Weights of a small audio captioner: encoder norm groupnorm.
Rows from block 3 of the audio encoder of a small audio captioner, named by matrix and row number. Rows with one number belong to one channel. Each number is 128 + 32 x the weight over its row's rms, rounded and kept within 0 to 255. All counts start at 0. After the name is the row's rms in percent of the matrix's.
Before each channel's rows are labels from the 100 clips, of 14976, where the channel reaches its highest value: "top examples" is what is common among them. Only what is clearly more common there than usual is listed. The data: synthesised sound scenes: up to three everyday sounds over a background. In brackets: how many of the 100.
# convs1: first pointwise conv (encoder.blocks.3.convs.1.weight, 160x160x1), inputs 0-79
# convs3: second pointwise conv (encoder.blocks.3.convs.3.weight, 160x160x1, transposed), outputs 0-79

top examples: number of sounds: 1 (61); background: none (57); door slam (51); first sound: door slam (32)
convs1.100 095 [164 132 100  69 130 125 169 120 108 132 166 187  82  93 126 105 101 127  94 168 165 151 115 130 207 125  98 105 104 108 142 140 226  54 122 136 137  85 166 133  91 132 108 136 148  82 123 170 132 106 200 120 174  87 133 144  93 129  54 153 103 107 158 168 156 115 132  69  97 150 123 128  70  60 146 161 145 149  80 154]
convs3.100 104 [ 95 164  95 125  70 121 148 150  91 142 142 138  62 142  74 142 115 142  92  64 152 122 129 104 124 120  96 103 118 131 161 135  87 129  66  50  96  98  83 127 150 120 164 119  98 144 105 120 130  91 156  77  92 136 101 155 188 135 127 130 188 113 134 106 131 111  67 132 154  63 113 153  54 126  84 144 143 156 103 148]

top examples: laughter (54); first sound: laughter (39)
convs1.53 086 [140 173 150 148 147 131 100 171 136 104 136 144 240  80 149 130 128  94 111 138 119 139 156 115 172 132 109  92 180 118 130 113 139 172 105 167  94 129  91 143 101 111  81 165  87 108 101 109 130 161 110 132 130  67 133 110  83 136 107  99  97  83 150  77 112 131 146 171  89 125 146 134 123  73 155  81  83 149  64  83]
convs3.53 083 [130 148 171 119 205 119 123  99 179  99  71  96 197 108 131 151 105 146  68 107 108 172 166 133 122 142 210 136 129  92  94 123 120  52 110  83  99 128  94 204 137 133 107 124 105 113  98 149 144 143 121 108 172 145 122 148 131 134 120 112 154 100 158  80 115 129 125 177 135 122  86 162  90  90 142 153 147 137  73  90]

top examples: number of sounds: 1 (71); background: none (49); explosion (25); laser zap (25)
convs1.137 090 [184 165 181 111 170 131 173 149 113 109 112 136 162 167  76 102 136 117 129 128 130  87 113 136  73 142 164  85 165 168 139 179 131 202 139 124  80 138 214 149 104  82 147 120 123 112 166 165 113  94 177 157 121  85 122  82 106 152  88 169 114 107 131  75 110 112 114 170 143  96 144 119 119 124  95 114  89 156  73 146]
convs3.137 096 [137 120 184 127  75 143 136 144 150  97  69  80  72 117  82 101  62 128  66 122 132  87 128  85 103 142 149 128 109 139 102 114 119 134  85 166  99 158 126 142 167 109 119 149  92 146 161 146 164  68 155 183 131 111 127 130 131 114 146 157 139 110 160 110 112  90 133 100 147  70 140  85  72 163 133 102 125 138 116 132]

top examples: number of sounds: 1 (69); background: none (59); church bell (30); first sound: church bell (29)
convs1.128 096 [129 123 177  92 116  93  94 147 105 176  83 135 166 155 183 176  99 140  77 160 162 156 111  78 102 184 104 187 161 188 150 130 140 171 152 113 100 186 143  87 118 139  58 164  83 168 125  85 103 168 143 104 168  99 145 117 100 170  78 187 104 123 121 114  61 126 150 144 120 140 204 100 131  83 112 125  81  92 114 112]
convs3.128 096 [150 148 134 101 107 187 166 190 139 158 162 168 148 176  77 104 136 133  97 173 186  99 128 138 112 137 138 122  88 170 148 165 132 169 139 130 162 118 130 136 170 178  90 137 121 141 161  97 111 105 149 144  98  74 156 152  95 114 202  77 139  92 134 212 135 149 200 161 141  96 125 122 115 150 132  84 102 142 131 218]

top examples: quiet level (59); spray hiss (27)
convs1.62 120 [ 93 124 110 153 121 196 169 145  97 160 134  98 141 112 130 139  90  99 165 139 132 146 158  82 136 182 166 109 105 126 157 149 126 131 108  95 135 151  97 161 125 111 122 114 179 150 143 205 161  94 112 174  98 131 128  93 173 127  91  82  97 110  66 136 168 160  95 125 112 205 132  70 146  95  80 120  71 183  70 158]
convs3.62 108 [133 140 145 126  87 117 127 192 161 155  95 144 184 147 112 126 125 206  99 140 160 154 149  77 142 161  65  95 158  51  94 133 140 112 110 138 164 158 143 122 126 143 110  68 114 138 135 178  87 117 112 134 122 106 119 150 128 127  89 127 147 148 116 173 140 179 169 122 105 130 125 115 157 149  98  90 175 161 130 177]

top examples: number of sounds: 1 (83); background: none (48); explosion (34); thin (high-pass) (33)
convs1.50 102 [ 81 147 144 148  93 140  83 106 109 124 152 149 129 149 110 145 165  89  86 116 104 121  45 151 153 192  50 113  87 147 102 137 215 132  92 148 101 131 139 112 157 175 118 116 126  87 151 196 131 114 103  35 135 123  98  64  92 174 137 136 197  88 129 127  78 188 166 109 156 196 163 116  88 135 123  62 141 131 153 148]
convs3.50 100 [152 151  51  81  59 109  82 206 147 171 105 107  84 130 141 118 139 167 137 147 127 111  97 105 101 116 152  92 170 164 130  97 187  86 136 186 132 130 116 134 138 135 121  55 177 122 124 169 112  82 105 149 151 156 113 136  91  95 154 174 130 124  98 102 159 116 114  47 157 163 120 138  99 174 112 162 143 173 101 153]

top examples: glass breaking (75); number of sounds: 1 (63); first sound: glass breaking (58)
convs1.9 097 [208  73 167 146  84 146  91 122 169 143 111 166 202 112 135  96  80 134 147 130 123 122 136 198 199 116 144 102  81 124 125  99 169  74 110 171 167  79 139 175  97  54 137  95 170  78 145 160 156 136 137 176 109 107 122  57 148 102 142 100 149 113 138 123 130 124 110 132 111 147 119 123 151 114 143 172 143  82 151 140]
convs3.9 103 [105 133 104 121 112 144 158 121 140 124 127 123 113 167 111 131 163 147 129  44 102 155 114 126 138 142  86 114 142 118 137 141  86 102 169  98  83  85 115 124 138  95 154 114 150 111 180 119 181  51 155 159 103 148 121 118 111  77 185 163 110 106 141  63  76 140  88 150 105 157 156 127 174 117 167 105  71  99 158  67]

top examples: whistle (63); first sound: whistle (42)
convs1.48 101 [147 153 149  62 141 168 103 135 109  52 162 185 105 116 161  95  66 134 162 160 155 204 124 105 158 158 114 118 123 115 129 139 147 163 138 115 107  78 125  79 111 143  91 143 132  86 166 164 112 113 149  72 141  98 144 100  82 132 110 138 160 124 107 131 121 194 125 153 102 143  87 170  87  97  92  80  68  95  91 112]
convs3.48 099 [186 101  90 119 116 151  97  92 145 142 163 165 173 160  88  84  88 168 162 100 126 160 135 128 162 135 144 189 197 153 122 160  85 121 113 129 146  97 137 140  94 132 169  99 108 169 108 148 140 183 145  74 124 153 116  96 199  94 110 172 134 106 116 113 151 103 135 149 164 169 131 178 137 144 127 116 179 191  96 155]

top examples: door slam (60); first sound: door slam (45)
convs1.98 107 [ 99 122 154 141  75 134 113 120 111 133  98 146 127 163 193 100  89 105 110 106 143 214 188 132 136 143 198 133 105 142 172 123 116  93 145  79 101 129 161 162 143  57 124 132 105  73  90  87 107 151 119 106 172 124 122 217  73  94 153 121 144 154 148 126 121 111 148 114 129  96 139 157 115 151 117  91 133 111 104 178]
convs3.98 097 [123 140 126 158 109 122 111 124 103 136 130 142 128 104 126  72 105 159 148 112  80 182 169  88  92 118 120 204 111 130 143 181  99 135 137  61 100 143 204 133 146  89  59 145 130 130 166 133 105 114 191 113  24 112 143 135  68 110 103 155 115 173 139 135 160 117  74 141 159  17  83 156 185  87 113 117 109 120 127 122]

top examples: laser zap (42); first sound: laser zap (37); explosion (34); first sound: explosion (29)
convs1.72 090 [123 139 197 150 112 198  18 122 149  97 120 172 166 100  91 117 118  88 146 133 203  93 142 215 111 107 180 111 138  78 127 131 154 180 126 145 141  57 120 146 128  79 107  91 136 142 117 101 116  99 138 100 125  93 143 195 109 104 148 220 139 105 100 151 142 157 116 139 152  87 102 136 187 110 126 118 112 104  94 133]
convs3.72 100 [113 111  98 144 114  79  85  93 153 123 178 173 157 155  72 126 173 118 157 153 149 181 137 217 151 140 121  57 141  86 133 143  92 133  81 134 103 156 177 152 115 214 170 140 130 136 149 136 198 157 172 140 123 124 152 156 160 100  97 141 112 150 142 166 126 182 157 155 112 165 191 122 136 200 152 144 159  75  89 101]

top examples: background: none (52); bird chirping (25)
convs1.74 103 [108 176  97 129 133 154 147 175 127 161 142 100 152 153 115 117 127 123 133 148 156  94 150 104 180 110 161 148 168 150  98  98  77 117  87 135 138 124 128 144 135 130 150  93 174 155 115  99 158 100 149 126 144 100 173 119 100 177 163  88 106 103 117  80 124 143 145 185 100 217 109  88 157  52  92 128 109 130 161 101]
convs3.74 105 [112 111 148 142 130 139 137 175 176 124 150  93 118  87 106 132 167 153 121 100 111 139  85 140 172 138 192 107 123 100 132 141 138 193 106 109 130 119  75 121 105 173 144 157  90 173  79 129 113 102 153  75 108 183 126 113 192 128 147  89 153 116 124 101  97 103 121 133  84 202  92 129 192  76 166 101 125 135 157  72]

top examples: knocking (29)
convs1.123 104 [126 121 167 145 195 102 112 118 114 105 111 135 153 185  30 138 126 171 125 122 165 171 137 167 111 135 203 120  90 156 117 214 113 129 173 118  49 162 103 101 112 175 100 120  75 161 108 114  94  91 136 122 102 159 174 168 133 118 118  75 171 114 109 120 115 157 123 205 114 121  86 124 152 164  65 145 118 127 151 144]
convs3.123 101 [115 130 133 133 129 131 130 117 112 110 161 112  87 143 118 163 112  94 163  82 155  67  78 143 116 118  87 101 134 109 106 149 168 145 143 125 115 130 159 118 147 124 126 163 155  87 108 123 104 127 136 162 164 149 114 189 156 146  40 105 118  82 157  95  82 147 109 157 128 145  61 133 134 154 133 121  90 146  64 163]

top examples: number of sounds: 1 (79); background: none (49)
convs1.29 092 [ 79 121  54 107 122 132 192 141 128 123 109 102  87 167 153 154 129 161 104 107  88  84  88 108 142 152 163 140 123 151  55  86  89 145 106 107 135 153  98  91 127 187 119 111 162 126 179 155  86 100  85  94 174  88 154 163 110 154 107 142 116 130 150 150 126 133  43 116  96 176 151 133  69 143  82 134 117 134 154  73]
convs3.29 096 [109 161 126 224 154 175 106 145 120 106 169  97 230 137 140 155 179  83 157 147 142 140 105 149  98 144 242  61  33 106  68 112 127 139 126 179 137  97 133 152 118 120 118 136 146 107 126 140  63 141 144 129  97 116 182 133 142 187  82 145 118 137  61 152 166 112  71 127 173 123 130 125 149 107  97 102 100 140 153 166]

top examples: clock ticking (42); fire crackling (27)
convs1.45 113 [166  62 160 113  86 126 107 128 154 127 106 111 138 133 125 158  48 191  95 128 137 163 118 138 149 103 178  92 129  97 152 188 122 130 116 121 158 113  63 167 172 100  97 115  64  78 133 118 175  98 108 122 124 158 146 144 118 116 100 100  94 104  94 198 143 131  60 125 113 118 182 128 116 109 132 120 141 126  57  92]
convs3.45 114 [119 187 108  95 147 151 139  39 160 102 113  87 104 118 126 118  64 118 123 102  70 202 127 179 135 130 115 117  87 154 176 145 154 136  95  83  95 140 148 178  67  72 141 120 161 146 130 141  88  95 139  80 101 162  81 124  77  92 118 164 113 129 115 125 118 105 107  90 144 114 153 131 142 139 143 142 104 109 134  95]

top examples: whistle (43); first sound: whistle (30)
convs1.55 105 [ 89  92 168 180 101 107  90 157 108  89  95 172 107  59 154 112 106 108 124 111 165  95 105  92  52 145 108 147  84 135 136 122 118  77 160 120  97 131  94  79 114 207 129 124 140 147 132 143 107 145 111 163 124 145 115 158 110 159 119 128 133 156  96  86 114 131 200 115 144  90  94 184 155 101 106 154  73 134  82 110]
convs3.55 103 [179  81  96 111 143  91 137 133 172 154 117 158 147 183  80  57 146 116 142 153 172 104 118 129  70 122 176 154  75 145 101 138 134 152 142 111 130 157  57 106 124 107  94  90 178  98 166 117 115 165 145 167 153 135 144 109 211  61 138 169 125 193  99 130 108  74  85 158 169 146 142 158 108 134 153 160 150 114 139 137]

top examples: door slam (43); first sound: door slam (25)
convs1.37 095 [128 123  77 119 191 181 138 116 112 165 116 123 136 164 120  78 173  92 170 134 135 145 123 138 172 170 147 119 119  93 107 163  84 122 163 136 178 120 124 130 136  54 153  77 165 156  99 127 163  98 160 207 136  99 151 121 143  95  77 103  93 127 164 156 124 131 122 121 108 134 158  99 150 180  56  93 164 147 131 140]
convs3.37 102 [143 106 111 128  94 126 178 156 121 149 107 166 154 255 103 116 120  53  92 143 164 100 158 117 127 114 157  91 102  80 153 120 125 119 140 111 194 104 119 145 134 190 123 113 144 106 112 165 146 156 158  89 127 113 129 182 100 122 167 113 106 134 115 190 166 128 152 145 226  99 126 115  83 107  88 114 128 171  93 167]